Weights of a small image classifier.
Training: muon at rate 0.0023, batches of 128, held-out accuracy 85%.
Rows from block 6, named by matrix and row number. Rows with one number belong to one neuron. Each number is 500 + 40 x the weight over its row's rms, rounded and kept within 0 to 999. All counts start at 0. Numbers have three digits each. After the name is the row's rms in percent of the matrix's.
# u: gMLP up (value half) (model.blocks.6.mixer.u.weight, 512x512), inputs 0-73
# v: gMLP up (gate half) (model.blocks.6.mixer.v.weight, 512x512), inputs 0-73
# out: gMLP down (model.blocks.6.mixer.out.weight, 512x512, transposed), outputs 0-73
u.49 108:516527449560521487512571480517500483470500540534426478486505577477514522479476409536606481467516430533505452487472496475480513519510529523591474439557535499459486417482514478481520437521508470555535501582459467561492551501
v.49 106:510495471574513476465550527477486472523464424464513514515483437531505553499490483479559469476519541474480510526526494497491430501465525466425458547497448469496483521451493469523547489514478564497538468488532439499528527482
out.49 114:538531567520535509516485581530542521474549413477537480513519487525509561434473433485465494516542520470547519541547429519478479521547496491473539441589532457548500584511507531608496469534546535542435425545486570492501542516
u.50 105:445531533521498467516552522412429454510513513468522504554562587461476543460492485520520431488558481498531502480473526539476470453483551497480623533566469455468543545464483491506439429518479550523502539523489525570566440576
v.50 095:534492542528466465558543548518514502501496518485550524446533478499385433505435518538560460503509502538508491532461522498452519525452516525500412507547520506479480513483390559539520474554519535517519489553502434472483482554
out.50 094:528425574537541521471504505568473433532551471443538485504443488456514465513518540569499477520461444534474525489482490475534466523470520422671442531465413504528418545511474494455504453479519495458444506528505481495495456465
u.51 114:480443441526453484462555403482493484464548573490479454476441493542520547543543466523549443478525536508510436563475512432518565461562471536533464410564509448443519531487505504514484509539481491484530533545455558501553471512
v.51 111:466489453501487505516479502448506484522456471491506502483539468492476507453493546567477500490541422500476586472438497466499433504511416460516500484438449528474473533406511476518539502516438530464541415493540473544495608480
out.51 106:490457451555504571541521475523502477533531399544492495486480460463516499502448531484469563480516466434514475446458470652506451518511485445478443484519465458528487500489559545511484504516526444538483412534450513515483515455
u.52 077:543502473469494479525476485555521482518524544499470547520458416457582429472514535462555539440501458546431555492523517476520473549456466504564521564545537422558485466515563472478515483525490467496502475457542511538466500458
v.52 059:553563492532544529524475399457502439520458504535490593486522509477461515497479490601391455537484510477452525482567525471488513502479500500556593541415489459523519475568509468535446464479481466554455457484519436460453469471
out.52 077:477470566558486516508541452482520483561481424448466497623558555532420536522515462501451515524447611457483539512503542438474497464503442524409565460456472595473465477550449492508459490533493493486555424522556568490533487545
u.53 106:504474534490427482541412535470486489463420528456548544477494473595493484455489499522523485494516499491495511502523529511524460511508496534467559523569518496530557484513542433459488491469489526579474445494505553455575547557
v.53 106:501483481557459395464467498392521567487464529502584494533556531552522441448487496442513592428533470540502419504414476490515465478507533474463519508554470531561446521476462498539526512483514474486527508464497539483512457573
out.53 107:518511523499610499536445494481521539560507557493574477539557577612483498566523522462425439551489485510553518552406520515510466487497478535490428501546450475515466515528508580428446515514429461538491443497477483486537466487
u.54 094:604486517474519517452461488464473477527555448466496484501528535597456541512456447483518504491542486515554509555479545546476439525541496502446444546507490519434396454486484459503495459443524408444470417499466567525497532510
v.54 092:457459525448450502462414449467491469591472479416539459497485552575486517589525529456515501477490520542476523540507470518474550504595532506503420508498458461491389490496461492448551521434512503502480544429519540464532495467
out.54 091:404547524532534490476522526541505456596490510477508592490515479494484463447535508579473531572491523466526502379451556549474456439466477571487494478466518468529544470540483453448486446556491459538487508531478479535513571483
u.55 101:513511488565470565519538523479433495551581503500502431484530447522486510495459533498538530549504463480518518535443417578503424430548527533484486539513448509463503558487505497424475506584498404585530497466418519461462469474
v.55 104:476451503530500562564525454442475520476523498428516525467538547498513569473497441573482541508525436457476525568533427507469478436601525451493518483473515585552515543538478413592448496471496478460459480491504507496426516492
out.55 100:546505532486515571495491510482565557409501423574463532483523566524495510528511546451547467536551495523547442519514511509534419468447511502484443504525561488432464454503505483493501502490424457384448458468548549567504524529
u.56 104:516489478495503471483492480502493573416476571406422470425540566559502455497566533497408483553502521584531433471493463531512444522523524492497520477475481475477475469511477554514552522602536449470567506500461540434494515545
v.56 109:588503462479515480491438581495526547509462556521444541471451499555442404484545483431460516505484476545478522446444492523524542503610543513491485520443429496564474511512496468456513470503542505438456518621412549560443470509
out.56 103:461498437459488473520471506511537482481535588545496493506527572509517534455511507448459462494503547469451423483442613463482419513563523450554438472506456497487536467534563455375521506453564502464470507515457440511516528459
u.57 105:465511498481484462501497531396538548554614551458554512485439429508485533506573446467523472441519469470483444555460450610507550480501508489582536497431432448553529528517504528503549553517531555498457454481471475477527478429
v.57 104:497549471528506548492511518477477553509533473470538607432557519458471526523544501424497545392501455489528514544450489454413578489486519582522517480523558507447521535534478546572511511505517538491463589513457555520517446506
out.57 104:541456501455543463513532448498498484538487499470543519460520490553507438475439470407489526520461566525478492449505558482468480505414510487474500468464521633476505474475555490521485472541512485523491531530459472538491435543
u.58 096:514527451503513518475507463516560437543541514495499492560542552473494487458520405480516476478527521350434533537513535501495467475527538517505473464521560441474526561474436527467504515447594547503447523366505567522526505564
v.58 091:481534520534499525496513512448517554532536514468519525471473450474562463500432469534487446469502499509446461494490530497462487485422529517393499506539459536484489535474468494580519462434505518469553467484579486587505487482
out.58 092:466467544524516474507567493483451435546478478464496496547484477498419574484474553474558492546460499468485431515492519495532513587549544543491547498489470472559511486507537547565501487435460482566447466480524435539461497580
u.59 106:533453496436520552536492555542463457548477486502471582495496498455516494436452454510503478530432571417482521499447511524553531493522509463544511518521514551486507463464429459499472551532496494422454489423470521477488487468
v.59 109:511530506524518508517508505496491566556489446514538541477470547555516469480492477541541520408493439490465555582478498528515548531493530515546501553432550448454569524537557523507487521454525518473443509512506537471443502478
out.59 102:398479585538518491430565463564522468556480501497483495422501449500418469507474521474511444480473509530505448543534587518439478465465483513480505480463538530493503484540450500518516446408539493523442434508481513460517479415
u.60 105:484577462469467487488492537509500470484490568576482561506549473500444497454486541475522476456457530481555575468545481508537498480541512503461452509530519471511468501485573539484481524506536519501540530461509472451497579493
v.60 109:462479584552556500543531492462465476526516450432503526461402539500513509518514521489523507474518456510541503509497484478481447536454536496533489507571551484485435528490447499544547443522456409421579526539469509520478518569
out.60 105:449415557505515500438505513531550485511514481508541478550536496525486472527526445508517521531486460432502464524554444487470523455529524489524496408452475471525428512419480433482443508508463493559470478482518507501502482514
u.61 073:484455514514497467567514531582497515478526474526427519496490530488493577490534512532510571512511556457498524486513525477475488525545504444530454451498462488545471500507421527540416464461459504486534430478513551522500501545
v.61 064:443504485426475520497546518496499491560493506609472517486635426540560467475522486511516533523443514511567490444491504485531590417506467513542466461475479548475516439494468457542484478473486488577532503491492573506484503451
out.61 069:465467526412492496514509566514423479494525527461420521498506510521511473539509457464464452548508460581490590477432546435477480542527509460463506602504492462495588514491490535498498486431485551480447559506488525514528544529
u.62 090:474499455477530491434481567439463522511486470408460516476540539517493452539502500424528434568506519549459500448487513459514426508517364468578519464521495514469507577542489457491374545469527521460473536469474483454466500414
v.62 089:510498534486536508476454444473540550504533563484438437534566506614455492517506555477540498520537431464430486503492502461568495540532541530506487433492515476477518463469511468505462510478544467493454550497569476475480517415
out.62 093:523484505422522466492500459546577466514525492485583494505465487511468512429497539458548499518479547561541511514528581522549525487488496498528553574515531491534513448443439559507486538548543538582535524564386469515470550494
u.63 076:489508534507502452485499605496466471516513478478559458518517507529478586526528427455437577457471500406511444427463537454494529498523493535501505433517467503564514517513480548563542490479495505525454472525481509532459489510
v.63 068:489543552445454492541573447529456532540490520451520477582486464475545572511479503504474467519529436461491481434516569519428460496528548515491445547481464501517470614528540523517510489541514464550496547580491478487417510517
out.63 085:493414604502457459504518529513549447550541477462492430439509511363475570500471547490532463389521591523514518549562564462535556599487601447421532527536487510459503490416427533505524473557527534516481509511523539447496542528
u.64 096:519549476520527436563489521522502528532479592461509467509534538481490505490520526506556549517522490502538481589516518434504512508502518534523439482507469500509528474542492534516496460532442481504625437471516547482438543454
v.64 097:509573449511488575583430479489503524484456522531531493514480454513576548492467511504448429505434553475557457551502510484487493516494496504516436546470494417501477516616480396506491502474497455545484488556534492395513509504
out.64 098:481570458471492457465470552481517518534533461535554522496541429587443622501465463443448531503479473538507511488533503523516526466485419534556447475508516514455396511482497520544552508434521561478436539459470464458443489511
u.65 112:444455495447471497564500435481497545451534531542493498520417525460584527523559498577509514468486479569539481473498515475479463511523572563557493411513545445552509479537471486580479505513516533550507525498500591475467465462
v.65 108:499488496556566518532538483564449518413451451512504503544516511522502526522480489564477490457486572443483528486485520425478513539488544500442461488511604517553477581507479509506531571509469505535561455480497520449472467489
out.65 109:444549478553467455453418518511538495501537521505453533503489540524478480462495516510544464537521545595476452588559461551526600562517508488517519468530517491449457494512586486477475468501540555429503479519469506521554514494
u.66 096:449516487453466495445525456432465431458408563576379527566447520557403530521519497495571443517499516497476514503469490495488452511517441511504550578475501572529582496487427553482488509509430481497529538445467488579542408491
v.66 091:544509450532444501470517508471467537452474503537564494509438518495495507511460518460496481441467512445469475495565561552551535499526487457564470477508525518498498438538467449534421529489398460542528495444450533505576523528
out.66 092:480423551448660528531464434488543538389488465518465510478554516533534512490454521445499468520475510536475466503537425555521508478427479465518484428522493564505523469533537478472521518466521536562442437536525529493539454491
u.67 107:500472486480475521505516519507545543478522453516477486465456545514475557451554451466479463417464505518471535470482565503465554536517504475536590470600514478493441494513495599422479478481533458444512517418438547602484489584
v.67 113:384512461450524549485492536488505529484479543563435494478531475513518529486569491495491503498522519514443529522514586553497473467532516516422473550558503486487545567579500459395463455447531474465553497471472461568513499524
out.67 099:541448483469474479462414522539495475521483489563544527499520491449570505471513487507507492449541513413470489603520498458453465603593505486451407478419483514468570495499424436513463479498500449476464453524535480512500491543
u.68 110:481507438457392495470537473536476504503477458404504439470537411427479542407502531491553500479482584574551519517509516559478581416540523501563500487496479491502515435459492459506547488455495512571537535476442476458437527477
v.68 105:481469507454438554536437499465511504478471531525476572452419515510581562557503480460499487485524498472537524425609494430517491507539559528525543516542509555521452564569515447514521531413499370421508440469440509451455472477
out.68 109:598498467548496510491502455472549493500509538476502512425531459440495484513495438535518529453416541436533593524529466486450528466501540541451566575527479557549421586568533455522475515499517440501567441556462465532502530512
u.69 096:523518498561459491601489551478474498510485522422445540457475471463488484491505489468540495501462533537490457529458506496472436460573454518475513499530550491552449542581468493456527491500581495508441448539511561566476593541
v.69 093:450538460469418516469487517479504492495578586451481438552465457457470484543482480511482466495495504531483444539572501528587457517465519441569523478529495559538515540426516492527542452501551494443536481450486497527531463512
out.69 095:557468461503457452389520567472461529493592503468513492487453577471491508477474506489550512526476464462447579514457470493497470515499561532405474572425514572481497478542473562493477472498432538552526494493478524515557528425
u.70 101:502528494493456497458536459569517468586530485471537449478544472464480468491497400501497494563457518469572651474437450497479505458429530518469501443468523434476467520495538563480543467493490593474514545525422508511475487555
v.70 108:499368480454503492472519525465511531559489573539490543492505496509511531438510547438510478544492455475515492449496487542556432488497503464502449542536508582435566494474445485543465437432417500525522525507526471483488532500
out.70 108:509521545517532527503467487533469521462526464509498472482484490475548451533519524501431525537573500504510483472532558463440444522506480476508513427445434471485538515435549504531577472534512405434512555443529515488519540536
u.71 110:524500503530506531473498420486463475528480403464499534500490477555512497505491529492526449448439642537483506514429515581498428470420470508446529540562438444443536530496421576487477417493521500518513486557480530529531528544
v.71 107:491501467477505414478510528475463496542460555510505569478505484455510492521514473570474520479426491436519563506481505536500474508557442487558498486517469485430447450435594531449580540467520371523440469506477536446539517497
out.71 101:465481525489522522502402497561483542543483486523519415511493392466514595477561542555514519461553480522550505471508538516502502508533494470499487477496550515504488561472401489466524520477543498453490545498456477514560512429
u.72 094:459459502434576447518534536417452510545424521420420512472515502493538532512464530487518557495472493560568518488464451487537559467437427460508432530527540565519443500492470480510452522507508514502513507512464491454523432525
v.72 090:519478535529541498553552537495459444485451446468458545467475531504429504472460461484430467489480554437500494527554443542481465500508460436491505527453412572449464573502514462484511545565537504535453505430500449538493538507
out.72 095:469528457468429502493483487450544540453471485499518492528511468525607459541551509510489458582515502433501528538492483518537464503558578529526490494542498447508567511467498522467522542514414563507520600589519516531558510522
u.73 098:443546454448500518525497456483515415536471433469534527528509521438562434546565556494416425525583492529439486536469499489510479409559503450558533479486448521417523487440504496538430387467448503490556505463522503526479514432
v.73 097:553526546463492511432507494552481579517487469488553475538552495424521476447515530500539523465557487504447508527500473508480435511478428605564471520509447394518546498596530508433476529394484508528523483516435601484524522515
out.73 099:548532541528566449559439486540503467591451523563545501549456528424482472451520475513517536498442492440535457484476476513536490483524487457430460470471555457491444456467554542481525515453466485445440533494506513431594501514
u.74 112:458496486543489518451502507543451571547507512420495485485488484525503469509517511490530482492480466403513534475535484532516457539516440470493456493482476474489529471528607513522462475598524424460525530501558438535580467565
v.74 116:498492501489450427499524467474440575445389509501582498472545569562571482473512500475490552529515520442525493527493492510471568497477551537470511489501513586472484489453557550560445501509469565488477575498445519520486599537
out.74 110:489535439467472536492490466478550479409464486426492519520456540456501571502477458495529493558560550538471591533513524479437523459504500602465479478623485481448536453611535513440548546509585546457456518477462561512487500543
u.75 105:525597431464462499489520476513521556551487529504538552487543464520453453508413517574571515500500439527435487546451553572533525468494495503497523587596507523484502478441469544487479487414562500559500563465496507510553512496
v.75 106:508557477514504493486503545555436443523453523508435548442543597489534506461564516475515553539506456514539457502450518456501525518462552530456471524472498552465502488442423523436438575518498444486572554515473496468439556516
out.75 120:467502487557532431553488499546424514461600510548521537461534438369479478487445548427480461493521530455473571459486520546520541482502511458483523488479464437479512500565496484547415464427500501497489479534569583499501513470
u.76 108:462431453457498501511471531464530501543515526554516502560547509483507535506462530619492569528521537474498524551550524462502507452488513580498477542492419437482484495516514576437480547496482574508495499523467576606491471472
v.76 109:442497486511506451497458529476462558562485482496507517496489541507559530433600503542463468500513521479466396550489518474523480558512500485485593496570501454526431515549433547484542576540452539495568561483518533527525501533
out.76 110:482492413534477499515581510473474499437484545489529462557581555482473559499505557569547524468538541490554473507517515466516482492484532499511513569455448511496541466491473511508518558488488521551498540505440504511486503501
u.77 051:496504557500557510545510460486472496425531505463514513564496420442491532468491507512489500441475486433474537444448522491488494523477419580441540473470467498603545517536464540514464547543462523553510467521517463460528555512
v.77 041:452499552537450460457541414474474439453457530467478454497491512473458400446448481521501539460588423440545615574491472500459527505516520487513446469523418452489576503564518483538513521385501442512511451504485458464551533518
out.77 049:556415469476497397511486469535461457541488518382540496505407486534520545519550497514466527582486525545488503504567514443525456520537521438590527469490524440484463475550481446496528482483499448527495476453573496530528486568
u.78 099:518491548523465497499561517504450505496419568590545493513467495510502555467500472527512462510497428427458512441479521528483526500439427575535515499492482468553514509539508463517461471425510542490546499468553537544537520567
v.78 103:548449534599492643452515512524528454509485537454486504582507446580507446528497536487475521528499504566537422432503449465426421542468543469474500472467521461517495485454488491498523542519569511436519533458503539502520464469
out.78 098:484469505493550524546417563516526508548527511484518469483487477486510508487523485472554516458548487515514503508550431497542504435600552479512509457560588471456553484463442500505493485415421539437483532462529478536477515533
u.79 105:504484516487452471473532562529518546483462521426529520524429470438493482388480437517535464509477461551484501563479523498476463502529525494503368547511440435508540477458509508477430493510508426467499454483536529533532499473
v.79 099:490489618448593488516460468487433528434479552503504512501465527438432490426560501528523526492515531533507568419485485501493478442461459469530428581524608439482500526569553397535493480542543509481533508437539471468511453503
out.79 098:547455529522501477540488451534553515452485486533570482568515544505598467577514563571547502519543491452487444505505468548564558578501472532461448491474504551482534478577454516501546548494488486602484528543510459555474501451
u.80 106:503543484455504525486461513550513478448485513512528475515518469557481526548546545551450561398467526488476523486574503533488472539540549527556495508496471501536529490515494487444535423570469483496499506493531534463560466536
v.80 110:491474555564495538478511528391433488400499489522577537579524483423527464520534518523486502512513498523529481503514501512513501461492564518502471452461484512486463544481450402550537457447517402532501526516433451463549481543
out.80 103:494516489441467497504484483497524470543489468454546481522506456499502511530477524504508549515476501432502511495557579524485491466462439497443471501518557450513535510501535471542557510467570511478504589495505523471591473530
u.81 091:579485546445444529520500542513466557506490494465523547519471486524536471503491488521506472481516594495422512456455478452545543458478446468545618555474491487467503519601478581434447480481531480498448522469466484489501471544
v.81 093:491519466494481464520496560494472465514485463488594543493523510495499521488458484510477503516470499540442544506457519485507502579488545476476572540543475524467487535567534456417471496519592519538506497552464618518447513442
out.81 093:527490514498456458528492502475541495490454581496415473545549486457497513581493525490533495532475528515487536532474549487506514423521431539438492531473445439548516435465486471576516504470405434480498456514449549468489567496
u.82 100:487477480487455508513532540586540503530500464554420416547484502584458488528527535431519478424549564469511483469504481467531540509490578500449504500445514515522488541506536531481516421468446484529573491517593496549479529513
v.82 106:506418423522410516516501542463493493486501497511538507500535498424511445509473527537497523482552496457546520509514465568469543570535510547594529504504545438519519508512503520513460512464519528461515551455478425566407492508
out.82 097:525526472504508487426502418451517497562516497487491455442491554564535500431503513501590495533468441551597428555443449513477503488475524472493478504457405481497510397543483555494482470501532543417525512514505561497526468515
u.83 104:422559513466582500497507517475546526466505433487509489474488487487548503512519471473523541450543473469474472466443520457508490506431518470549503463484527569505530564460496521479496431501571529472467564456518524460458503441
v.83 103:476513467481451523476516587394541486496502502515509430541504483494472535571532508445550575457545503481489525474427509505469563461458492553543428468548496555520500493491567465487511517495623463477446465427568536524555545460
out.83 103:540533492530493495551464431501505568489473476451578508517505397482513525516473500541599522487501446488549486450427495525511553551513497548547454461501516475427485467414508531461508473493520487488528537477549469493480478487
u.84 107:434506520493516603545499498548539496474516511524471458530487462490563505571492483510482448468555514513466478514454483493484470555482478466508515460495478508484533489549429543506541421538492583418525526511449577525540507440
v.84 104:507496504469431543519516488470518499462534543477462467525457463510546452488473510546545476562533502488505496503457481458507474436485508463490502522399486492547519485524481553558531422499493532475547546528483488520479440493
out.84 107:490546572465558480481529435512519492451506486472508476484472555419529472513439563481431502407501477555470512503473554517538428473489485476519421508524415451548445468498470431546565531452433524501489488511500553519518567531
u.85 104:516466399487511436521566492541438501450452552570480443519542498529503459416500487523474489500457499497514489502560522522510380444542503513525529508520484484523478535476512501446485527497494560524481527504473519474459444482
v.85 108:502543510544529499552524476494533424492530544522451480495608504545535466518516535502511442454510432459510499476428515492563485537458459456535461517470530458555512520526497526561550519480461539418513523461495501469469480479
out.85 109:519458470535475482544458519530516500463513454514451441437500512475488469451545540504548464533481443472555584500461491545504398502435487582513549572524425475492508513493483439496472513519473502510543513530517520509456521449
u.86 108:527496507499491535488512510546396488507550476422507454518435466509442422499479512562442507539574480452458506539549539487582506540525509528478468527522527488536515462571548534479507563528437467563505507424433478472437534505
v.86 104:449458534477529472443582447447545493483555497542440447529497539573503526563508460352551477455516488496480549505493493458489518443546505511483443513535468471569583461454551501484499506504561461545530485493488514503514485511
out.86 112:490510486534495488536493497516532445463524497538452544415496512511476448411489577515530485497466532520495530570470468495515548493503492507469524514446490544513535531436451502538428457446469495484480489469506512444443441458
u.87 064:520524535472532521443513508517454494569533548529471478467557482463562461535483493535519532524440472486542529529488475513505582445487494480522522561542529452539581496538529471462455519511518527533463436566537461454460496416
v.87 052:536514474528505508507508495494452448553467436456498564490521552519517464467447477487475454458516485493518488535533485476456476525524522452560499492437520469514480505578505408546571550541524599471443465444460438443447509420
out.87 064:480497513538477481493553481561539499533538485481467502513499556500577521519505501601466483511507489500483469504488430490468462581514456516519469416487567513410444428485480534581504512507495444552550498530482465488535574504
u.88 097:623459436482503544487498514459500596546480472467518524433399491564484566527494465547514447491520487492470455424577489472550552572504484514474504507494571523476534484460501567517506550528463509478476471433493489490481440482
v.88 086:516585449502442470487447557576473486491476518541504494444483501426515502502555502474433440513472478500474492526498514420431399555461499453392503525563554549467475483499513535435558550524509455546479435583483446511504516481
out.88 095:567442459439505487566560501527477421480475487488408436485520505386464491430464458479458487566491498438473511537519425541486519451438455502566526498464496497508482526536455517504486427481498533469515551388494552445473513491
u.89 086:507511447513479526527531471519547484486558572519450599491424503538462559490574490470473457457515498437477530508517503471502470476478434521511536509496449530485561522511425503543501467467447515546525502516478495496614519551
v.89 091:535440526488481526506499484547501452421529588439466517556507501525479523516516467488511453437522488539469473527452495448418423473541469453518447470584513500548482473453527519458543456494480464512414434537567473592492474435
out.89 093:516530439520539503552481529511480462532464462496453389441525502456526488479558451560506457472562469560455573476513453515465515578540510547433493462433525521505529523500545472461518478540453453499500487536537538394493495532
u.90 106:485508461514496534544547467452550424491546471543487442440477480466574497455504507479474459471568499547466427537458483478475556403438531514532495537510501487508531528491513525516514531512509527503487495475492506509521497499
v.90 105:532535545522528545505514529493513471535543540455495497543528488572576507519464462453471481430512458511493543524454465483542472477486459492567458547449483456552482542484514447491542535502485510491478510483473517459459498462
out.90 102:456417522515501468473473495491524553561477445527484527443500552504473462506511513498544453452504447484493473520416456456528457495497504509435505449501544472454499449494475454459481478516450491571528460494480473504532556465
u.91 106:502565432438535470490493525531577497420506592432575480532471479472527549486508574460473513547478518517507544537485445440438507468499536476473479484484498511473520519515524491476495528467482526542462570476518551495499467511
v.91 105:522532556464476481497506505525512495524508487491428462507450516505531566456522585489470475507413481516480480545544501504525439529433470356603570412572503526495452425436568442418495529481473511480522516446458530513503528464
out.91 103:524510421518578502497497516462504529447529507550503545562500531451474504493530528488520509531474502505543428448522534487482509517488531483485522514485474524539521491444498578399491489516453462526539584488535482622546392477
u.92 104:406482460516492464521474520487433530476534477490428468503506551502533481477445467488493444499477499462502533417552545480485487526512529523537531476484474504576522491576493494521465539547533499523461472499459467543572495475
v.92 103:531470521450494441563463433461485534508472526460491490437508470484522486521464425472469516485506555446505551519496565414532526505519534474522460465576456520536503492506460491498522531453544497555456410496457452571518549540
out.92 107:497497467474511443453541496505534536534482502520559491475528465506612459454512534553524537543511517531533530471473513536478526481486502576467491484487490513563488479467551515485521528474511572462556516596475466517423418497
u.93 107:478470551532517494433482422465545405487488472410507552425569483447436468556528509522541437462533450518539460525544515528442455456476512535488454556486476557487510533430472485472466407505467537452443492485540516586509500521
v.93 106:471502523439490551498446491518482471538464463531448535496412421475514486492473451473412526533409557549446512426528490513556553505478507503514429530609530439430515539458476576495468454504522448487500480478496554579482489495
out.93 103:471492470502466511494452531560555474477484447436501527481527488530456545525439469550458466422461504467451441471532450467544512520560504539475500464461483541569535483501512493445496535524528527499484539529508427444508560501
u.94 102:543554473468518551488473491487519536524531524487554521467500376518521416458540439564538575539492538482448544467484535513509465506435527492449552493439439479487476487502568520519494491493463526508491492507457554524481529503
v.94 105:564482494491470546430521538542457500499506529547552497509513554518557533525417510496547483493499527478479528456495481421520449411468453527522509563566458456476451437479484518580562571490479476500498524392500431462485490549
out.94 100:486543460503541474464432413524472462483395491531500403526374469499460483487527532573537560473533519556516457550470537565452538477560526484463471476499581505497448550486472520476536472558553455547502537504540486523483492473
u.95 108:481521465508453564540561509504484427492498471469459477475533531587436476419555427488546505482524564485488560538460480464462475515520495461536541406544555472486456540498544491464441539535526490549486425553512464557511503495
v.95 106:482541428422407535479525541508431516460543495458549485532491525526550480509535526499490555549481514459495529457559500438502568487475496490450495504499490533524484507555484511462570478493522533554470523534483501514528529513
out.95 102:556451443546441468498442493527509459468490489487523435518400421496477469480505496477446514508498471490403555476546478482483513505501459507468508533559490528498500570533498473483546413523558487525464547497476471479498468463
u.96 108:486500495485488591435448528528408556535484546429425544531510478534539570484506507456502536462506517573497474531509521548536533496517554446484470471485476515459465550453551486500521489541550468455488510464508523539483421525
v.96 107:456477513472478524489484444436508486555430517443474511496435452561536501516542493469480428511462472557502469547472517493515568545507592476418475515497513555499502480424450505490537430532559474476502500512467561434533497543
out.96 114:443506477548504516438491450550484510514538487488467447513519497509489506559463515507546446504467506447493525399515496462479577534453569497468512513515463492494524510451489532575469506505545473490446463546499398546479532477
u.97 108:462508502497416446422485566530500517448587516481510486490477565416431523529476517470583480561549510542538481447492522544521541491522569513440462560488438510515414482542481553515554547488501529472524483526523564398563526452
v.97 108:427473454485538480450489484516412498494516514453477502474506519479455463442519514537469500530554492543588477419492533441475467504509469491589418540408427455503473510481449502570477427519512504466533529489446516511542483504
out.97 106:495464443444438529498513401546529548489502544549467552511509488524524460556498515429553551512551487492494501555520460485491504465518517512504412526505515524507425481518406462478505475440534411507549556511522436530477450459
u.98 108:538420450550428484430473504527461492473563539509467532500562510518554491514532507548486476423459563511525489545601503485541489516409491504472523462508485489532551471521515457519509463493415494492532537545497532524500571457
v.98 101:534506475480494458534463526591561506444474472536513562454503479462465515534543507448580453457463478478525557531422524548500582443556505423493595504527464471420562575457447542459470488502548525454411474503475535464519501428
out.98 109:447560501500475486483510526544519501408499560469575477473510577535536490505506490526482559506468526496492489572471570562494487553491453501531521529511515488442529508576470540512443521531544472513532456470524535544492547474
u.99 105:534455510469513557551545563498514523512516582540559455484499466554532535521506454482539441511511529470423527486537516439495622504556483490488499464567492462439481575530529481512493451480493464502436487494459513540583523525
v.99 107:535483465518522442502478458577537529521552523500431527463571491440566500501536478498425474468442484589524462474511453473490480473481489486469505552524473457530460535539475475508478510483456468515464486547485552471507551497
out.99 110:520426449452480481535518559514509536489571509523541426449483543511514467428520563537542500456506515542526448477436514552511501513497530526444563513519563531489493576393577524583463468527484514456503490509482507451508502466
u.100 108:446530477498480507479554546496542455550491447436535514501490464492566447524474501401520447498623544453539502496501525452573548514558464568530560502512544571476552533519509536535447518464503455447522523530489541515466508543
v.100 103:527520542525536493460515552474463539578494454510537551504518481558484501559465554479508523529536448477532537504462486503459567444485479436444505495492502489535496594561496480524449497483517541551503439453555536491499508563
out.100 106:508554480490489529537488470503497476502463416533465488454525446458452463568515528483481451529529539548457458603508492479527530444434491489526514454481516482425555489412554465535538441540561565503594481511524538449417494445
u.101 071:466539422537544508526457523460523544460485562492564477419507518532515491510548439503530487519492604496545496534477507498550505469429404494479495463445469424483498557503472483487424518511522499455514471493509575567465493572
v.101 064:536458400500518459486548471506408438491500510555447498426567525495546463507584503442489381518500519474456424513437527488527492466492499498495441484477460537488466508549448511506489400481412457541489491538468472538550473462
out.101 067:458431426493471429520528427483455471489517481522478535532534435517429480476550541421454543524525567487441522525463485509550526514454489500530437504547485596498565498510505439499556547481523478465449532505521469518504477518
u.102 110:498514485463454518503466505487547520439467534564490494569555499504546535478543485520451504494498576494463457513523475552465493554557484537500416582474466518499473597515498508456493584555495443491479479493582501518556531444
v.102 109:512482527515466423459491523479519412533490440507484494463581468502556438429505497575430497450467484364515522519488485520464505501459495540551530561440570559495439467525499555424491517538524476495522561513540459520466590554
out.102 106:465476490481538545491545498482520536563484515496493477536491451525541504509494476539474543488420510461525466516506461433540466471466437508500511558534452547457479373454488471526492542499484586501490559553551470542432426464
u.103 104:500481573500526504519415465511512602471500424465510519520385524536482504506520435474486504549476541441445483462466480578494499496485468522610523513459486514508532497514545553491486534510475551584472470498512466569553443496
v.103 108:480515502492460454520510526473507519403474463443500458487433463483521493533504488537497516565520555451470496601577483517529494473556523510506459535466435477556499510492509550488513515511478550474461541515432470518486509438
out.103 099:431516557481538488516377531483418529510494387478497426513496445449569525492569468482485526507552471504547536539470541508495523432566542502445432501439505499463488487548392526525602554502592492475556535502515456477450448545
u.104 104:479588487465420556491499553511508449487546446493437534569483453472544509449574528475491499480464530531463467506555488519487533515468496541465468554464410526503524429460495541527514448538516550542476524529470567560515516500
v.104 103:494428509484483532513540539460514541536529440502568510497482494526362545543511524517490512594502432553444512537522498465473526500555567555492597413529483557460448532444550497534549467561500496508533471519498507527540511478
out.104 100:485583491461531473537548422440499573525504494527472516555530534545470422527526585500509515444465463475494520503531497452504516544553486459391467537544523455476485577501526470558452594416544481494498463503532537430565486472
u.105 071:450473477506468486499527542486481490562514433473559496485521514501509507360564548445483497509485541530505486563494491553612445512431439462472513477513540521456528468496459520435518414503549493490492488407493462477488496482
v.105 052:459532530477524536520478514551477446485460494497460525469496531461494457512475474509450513494532519482539553540513473495511517480492521493480550495406463438510480501639529499606481515501602546443453469478521397444534561478
out.105 072:529523567453506534494540562452468512490478536500458459507530488527507455521523410493463569504504533452495501451525464439504545540527498504504459547469476448558513514487513545516459560497502508538480493513486480471557501522